python train.py --encoder_drop_path=0.05 --lr=0.0086 --epochs=7.9 --weight_decay=0.2
Rows from block 4 of the image encoder, named by matrix and row number. Rows with one number belong to one channel. Each number is 500 + 40 x the weight over its row's rms, rounded and kept within 0 to 999. All counts start at 0. Numbers have three digits each. After the name is the row's rms in percent of the matrix's.
# convs0: first 3x3 conv, stride 2 (encoder.blocks.4.convs.0.weight, 144x96x3x3), inputs 72-79, a 3x3 kernel for each
# convs1: second 3x3 conv (encoder.blocks.4.convs.1.weight, 144x144x3x3, transposed), outputs 72-79, a 3x3 kernel for each
convs0.53 102:455430484490476507538489491497480506510511477505507495457505461446587470451488483477540488531513512550515541420456453474474440507458483477478571479426484425405545546565482520509463444428373461442508514508558453477530
convs1.53 097:437495491478420459534497524495507563468587546493502535531489527515480543500360476483482501460405418529496522531558498486487387487561473510527507473501491490543516495501486483512527449530470518596517489500470474486512
convs0.54 099:588535494515427468534506445524486441458421455509513465423460521526469497580508521486496487508559502525523502461433521430441485481487472459518554487486518487446464580589529516529530493535605519517473517469484446407470
convs1.54 095:474487511499437424452467510454512525446491489463515429478520528451478524526476480492531616525488483470509514486524533591495495556496497521532486551475554481516464497536486505531443484523512499501597498518525526525485
convs0.55 101:498572567529542547527510571484456490501470438430501491471461550487496498487531529500481480477515473493512517498574499458488490557515482572543469483521529451454503516481521470424472490496492563602497500591556518615573
convs1.55 100:511496531529568516586469566442436501477540487474515487476533565472485476507611576446494522481506494506516524521551465471548483464523570530551524512518480518497518479464474490513518486480527557441451504452480527452476
convs0.56 100:472477491488498501462493481555562566501503497518454416510499576557552482561485443483485492521526480603557498471490536503516554510518537491423423412491464455456486503494494555519451552528463471533557438461540419469486
convs1.56 108:517498538563474533552511558484485529491453463464472453479437544485467500518555451481510474548583510531516436550535476546487429543464469562601533608507521474527546438475552523479533500502510500482509447435492505458501
convs0.57 098:473515481485510496492481478473480486428501417479470480476514487468512513449441511511505459468480425544526489515503502548534528488461501494538533495508559566540504503494507494493495561515546456471462448524537451541568
convs1.57 104:423444455531482453500455466492487548535537507485544524486566460499559496466588635610498552508483455533525547479508509504534495529492511547518532520544495457511492537491494441475503419483471495530515473521500476553431
convs0.58 098:479488496539474503501503511494434475512459504572490528467475515489487520493470480482475437504490486484462450496476453493496475492473467518475510496571469529492491500519513622573492508450435495488485452481452472476516
convs1.58 102:471556503544475490542478466511542532467516492493509550508490512468471488552521466496554570547479509524553575515491542476507481476526448526451458552483520545597488487448468507490500441553459451433500502424554497503491
convs0.59 102:496471469546497533523504542443460516484541513499527499471554562510515541532560478473467459425466433464486494500457434449441449495494484528512488526485474460412474496511513509476487405488596486524469554574574580501544
convs1.59 103:470494488460425453458491527519452560509535549475484483506427525500479437497414469462564567455555492448525492536425505481484444452494495586564486458503502488460518539489425559467444565548481525501547555443549566539495
convs0.60 099:535520530486541527512548566508491549494538564504490551512567528434534497479466574498523534491458485547486526491500496484510560562541575477526539523521562568516519451448428459511506511555531473500517510540512593541542
convs1.60 100:505556526478559450480478467469439407465525450543561529472502506489524501473500530523452484517490526551420499522472434534511450471484517518493521506471497474494505465452441480467439481480454513500468492494457508519489
convs0.61 100:472474464528494462535497447534559507576583510497476450516493472478550529440453467539581500506509540518543549509453533520478522537501502496529486473556533446578565585481443546552513571599482441442484486455454492504505
convs1.61 101:497469417513471492467422499466481568509462517497463476451430512548503522530596538522439443588531474576543488479466519479493453449483459523492506636585545491581522480488566479536587501493522507537549452498466462532488
convs0.62 102:475531534476563529548552528439502484561482505523467486496449485453463451502489492505575523532509515529491504468549465475482503442475463472474485522527529416463539566599556577572526490491498516481520450476504513483593
convs1.62 098:509568562482439472428480501477464500528460438502488470516509535552473508487421544501556504479482518485471440500526467496547408526517471497485466490459526475502546494520445542457522479546522467478472536469495563626491
convs0.63 100:554507501472488524485519542438426495413465489465466595491495513513474558488511557631589557524566586497458463490492506531477493509529508589575515486543530441449506483557558509479540488500483510469515492502570477489575
convs1.63 097:525511495446442455516466477421485519457528520481531474565496536522522430555464468520437488510475497484443413475571549491546515489485509434468459498569487515486524519522525490422473460450440547510472541517474523544503
convs0.64 098:529505484527576511559513528501513536500529502553479509483514493501504448523517480499550585469478553484453549467486491500473453541437486442446523474518521495507505607502479534525427501502450480472505508567578582567524
convs1.64 093:501482526564542556528505488487495580523532634492448457518553551486475575516505575502475485474472479536479486488505536448485500534466551543486562494495513421528509448506494516494627415454501495504482522516516494498482
convs0.65 101:510565504546524525532529488500506453521482530580511519510540442550531507502544459495460522518500501547514533452488466503552483499491479576514433514491512435490539494507460525433448435570444541482394501525511493466508
convs1.65 100:514503431469499495487464452515504458524437461500575538493529538518569523529448497545470546517449502480433426504486451566528529456552604498563473466413491466494528518438446472475525503526474533511531486473523498532536
convs0.66 100:520531468496489485509508496504541566504511509478505483492527517494502502450462524494445458515544441518526423517494491550479465485453429557570531533542534516527476551589466535572413522479385497549507473473513495478552
convs1.66 096:475495496553499537527524536559409458461412437548505510497533562483420466488467496480481516452513510520493524487507509548451508582466472505515484520480486438476470499535486549412454496453481433519537411387518493471493
convs0.67 103:526505543496495534501503486424504480471468437505495422456481486519496567485533480501521478445496413469504430490498541423498501500501486483470423443437416457440481546576562510535460498481437588551627575517564454454475
convs1.67 093:503470482481533514454518559527485494420489497409434470506508564523496502486520533489522505490532496571543527515504483464500461477474400506486534572554510528523516515500499450527480522538517518523496510531478585503500
convs0.68 102:449486503493488535536436497499489473486470482497517520453514472466501503565531521485495525472500527501490532541539473457524450426469485591545498548478466510448456546507522519549494514465512514468467493462460506548510
convs1.68 102:559587492462465507496486490480484443521505480484446455481446413477482497477441482502548514465526488527441428479481469474481487490537487534527475430515481475429441554504411573570501488520482480498432565504486555517519
convs0.69 105:523531467519463461467483505498517444549537467551583460503474478553475521510433488538491482561596469519534513422495503478470480474437505499487478515486522477491572509547471424531449442462486492516464540544491546522497
convs1.69 114:518490456511485378492561485542495532528509499525527522480504531478471513490472473532527509509495594467560587513471540544561447507522453535517545517527525499476495497541595438506509469495438500567488464537473485527412
convs0.70 100:533431453551499497512502548492484445480535476474514520470479471447514493510552486498504544565553554460508522433584503482496599460446510602537512516474483517459453511436499487481517472519489477529510504458477495489429
convs1.70 107:463463507419422537545470471464503558537518478534552487471445481453500470495460557508561441511449503437493507446414493470508449599500462465453480456468473577565475491494469522495516506544553488559548529518525524530475
convs0.71 099:519550529476462495434477459483513459540457518536522454569435479536509516522517565497556500566556486524525521445450478460560534526513554530535474485463493412435446459452485445428471442425465543543526579511567473537471
convs1.71 092:551547458552563437526531499522461470507553550462475528554505499494515540458479506534435501516554492477466477426566472427519534459479469475546505539498513546495484500453403525488481444457473523474464521514480538453491
convs0.72 103:472498555487477553488493485454531514488486530534537569486530529547508490621514469508482459394498500434439493493569498532543534505466506505501465479510452505481493630486482511529514499464484576567473509478448459539545
convs1.72 101:570511513490454469515474454509488466572549472568564485527578617480498436422447412472499465437569505465494548511518534511517614450412505483534467529546497534519530539485510567444479439551493499513552500466535545508492
convs0.73 102:433438438468456423479465462493503444555534511519585508519581522543542502537504578560501547550545560578504476527541543479454536493491495549495418556529445481536478416414524505474509503503481506548542481479480546509460
convs1.73 099:514503474551528465544554436552544505620539453494530499481540542446465496476415520517541519526503497489559405503505498473496453483538442438507442501486472538499501459570560488529529537585516496473519429506510506517569
convs0.74 102:451422501514522499535530481523501562454519489438449463422494490462483520492512494488531527462504477526510513520552468489507503483477497510553544504563508496517563572499529492555523542513513469574546502528610496510470
convs1.74 095:506511509544526557497481484482458503494462542527464498485456486538457474567528486444458424489457465528511473499472545500509535466518535475502477516477489467545577525501493461469496501539504532558556557522535544549475
convs0.75 100:435498473491454473539497434441445469500483509524552507502497477469515540495509507488491452510478450486535494493468529476510502440524560462461453492453417493450463602586492482510457502490485507548550480506518523522484
convs1.75 093:485493494451516522444500508478509507481461518531525552463420533463481488459540529548496523522486478452474500505516451481421431503428477501454421462495522464528552469472545490490483441478561442434486498487465488520492
convs0.76 098:514509435525496485546532484623578540600541523570593537523518523458494462502477508480471501445538460466522442474488537536507497499524479491467505420478408461489549504521517515496536527505474489516478582524599571547578
convs1.76 100:522520559574594501587526528487437499572563513458585507528492474494501437474477428397456478498522525549519507487456456446452496469444524457467469491496505487463471450459519565544478554492451518476506454431492523473469
convs0.77 104:503507496492513552510463497498468475490491555555466479433481494478465447502508452496512496528500499528483483492596540539607513512562393458465569531458497571519522488498495473472435432517461458545578415508511513484521
convs1.77 097:563623441536551551477536558505429549530565492517499494585565519581586472501455439523443535476473491561520541509465527455526482380493423502451470471498470499476565521482494433497479454550478507529496471503498453526533
convs0.78 097:527482491519536474497499494432484518461500444509489439575526470512512500555514465568553549568515522503502447492509478461509478483579492565528628517497521461434468474479504509502493450520508447457444512547509466420458
convs1.78 096:510559467545454470462457563488510466565624570511508533488514457485557473460533498486495470523506448503473473464520518457551507497545463422462504495500550524508471509443501473508558418466532533517487489529536532535474
convs0.79 101:503564553537547528524497571504551479486520417482538516580493474527471349522463403504449557503520524578639630537499561495456496488440451471460472551515493533543544449488466510433597371415473479515476536543582523475561
convs1.79 108:540491511522464468594539496470490494463488472497483518460458483548543416531507470463470518445456512522531482485529474480502490409551546493506484429527467452482513514434523471481478454462480514485502444503413432491483
convs0.80 102:493484485498468490499521513438505541524563550554536517600554539578554541586545548534478525507505527511537456474511521527480509520524546496458484508446473512415432454450469438424466499414504565500505520605549478505492
convs1.80 101:485550479519500544524531558465463541552498527507525462529472548436470446459410454521469453472506479540499481471494500441471496494457450482430469525471468537537527447454482530528520504485461467503502582475483518480533
convs0.81 098:441472486484460433490547496485484512505549499529567539552487448570508513513513547484453510433484444545500479510559553554539581572560522551534528601497450520444461534500517477496564546565511497517565573515501535547532
convs1.81 109:475555534476553524517527509527447434442449425479404423472518515524514441500515444510501534528498441557494419483525499497450522491525533484450456505422476443499491453512503503477512473550483445487523444436495485486511
convs0.82 102:485513485493527520520545504561512427507491527462499593509438488494464545519442525507490502510486473442453430397483534439462456470446513558439460484438494500448430442459506496480484525501492506483523500455494504471448
convs1.82 093:512516530465468557474482547428460498499594487497506428500513439502521420496577536530469508485506551540604543473468496543524529524521500481549513490478529457414491488477448511582466499548524490551472448525505460506469
convs0.83 100:492521501522516450536513493483523537527550477599540470468464548476440454470436442546521488534438468514466442479516451510531500478500549542513502539452436484435451451457517462526500427476454551514519479536500497537544
convs1.83 101:452469489491485508535527435567519567542537543525517515495523520466436526516519562502484512539561471546581508503510500525474451542541428543529559553542523483555545498584566476581526499463519465508517419512441509488535
convs0.84 101:472494504445481503466446454428509499491490449536544491499550511510480532537502512498482525503512524483494537581483494558576484541540548476473496499517498508442453529571504513540489474466559563495489485492497523430496
convs1.84 097:564554540482550481487475517530508446507480479507463462531471444495487528515546566520504558519510529552547602473505537463542465483473461466481437482450519485592539514528526502516578413501603426516533474473480465524539
convs0.85 101:485476481487502482437450460513430460438463453506493481495495471499430458410447479537521541499476477467501485486503515445497491507510487552522524575568545535535581521445400528407393566531455494537480539490442515479492
convs1.85 102:485554543480494531452482556500484464488521455495514499510454495530493518523584510534473492499444524513489504478439423544531404495532461450461489481579494471519530503479595499570547451557534445524485505510481507502427
convs0.86 102:494486532486429502420399441475496453453486501516466439531509455530533492477541559428469506516510438561493422457473493555532484565554506514472489524519422540511468518447474476467455471461469514509489549546557499531511
convs1.86 103:506513528538543481481517465528514482443441450466485478512521495545551540477507561520520556465475551498499535525441449518511473555467497503500473542461519498459519514511432505628560511634542403490517468465483518554453
convs0.87 099:480444465511453530531517586469445495503517519536485481541472480628528485604565522513529505527545532492493403500542538552539518512558504506461559490396469431405431507490457502440394540479473518493470532493510441584504
convs1.87 084:495480491551549530534509494537537535513492492522457444414437500498462536504526507508459430505446484450437455496448507481520473529500540467515526504526488523583529528523502553579537543533520483561510498497460582600510
convs0.88 103:507506543448472519447438507520588471548548541515506525490413453549481445576523460560501495551509482459456500481515511453486519528511498475457437488477493496479475572520544530527556467535507515505528524558508465472497
convs1.88 114:486479465517503496485478485460550531471529453491521496497530496464485453475519511425490593544471504542511480458468475521498524560557532476513464450459527470425489474509499500513495477490488496482478446498449466473459
convs0.89 097:528523463481509486516485438458510554547546527607500425514488491518484509507556541547529462458476493471472462525488471517542501447516530532502485514471486540494423423450454481508585576514598530553579539536501534500438
convs1.89 096:419526512524415479540504465453483453497508483413486489526486491450509527483496498501588519532485470614529462485468544542495445607464531491493455461564484443477438396571516548580458538509452477467448495485472412479531
convs0.90 098:457471474517451466559497490417510598467516589524506520490495569439519575489497529461488508495503521546531568491463417547496438503529450566488545542524456463449541506444586458483491487507546475478538530551553503487492
convs1.90 096:423476482485472644600549536456466489481436536498486494496461606579567577509492530597497463516488448562502534471458535477517457506452547501506519515466477518493469447499544543579552523480524487450476524374454535465499
convs0.91 099:464497470509521499571535485430486520454546553550589505518578560502638584516593555492478499523501539547585501505525468543555492567496523463441466500480507478429496418417455462453390505445443543503515556541513517445478
convs1.91 105:573475515544501468523401454479407461604559485490543466509501600470483563429439477537527497461527487473536542524467498553426534542415510531498491528473437537529469435437484602495479579459499572472497583444481577430492
convs0.92 095:491467475505485543474479531505501494471499552491527555454452576453482487519526488483518580447537538525479502519534482513458489534516502570556534508507438529491426566602616503515500500456456514502505473534478439505544
convs1.92 100:463488494496506404467521471489428493490532524472479463464540526518528474525452496502505550460455578495502512458483525480513557473463569473542488488557486488445523474499480459429444427494509503462535496460527556572533
convs0.93 102:534531439553497500533471530474484492518543492557527504461447462468484472494467458473534501578504503537542528429480539481465536504499489577556574618505505532574503493477493531516534504567530492490477432457437501432497
convs1.93 108:502468464539441475533442462477516617507479512448458506527486598492457492540501534494478438485485440537494370556526519467510534560513474539524567479426539438484534530522523479485477480415507559444508490511412504568441
convs0.94 099:508463529484444493496466467496541476537505554516493558472471532519488521557489511445473462538529552454523566520488441536542419555527466479425453480428446485453455526530504490453485498488554512533516451485539451495469
convs1.94 099:547546467557481493555528512474554499527516516494531456549485489482544547478486514516517450536472490537493517506498528500450439485489517480398377477526445468470489448541506506585528488471501509452466427497506424479482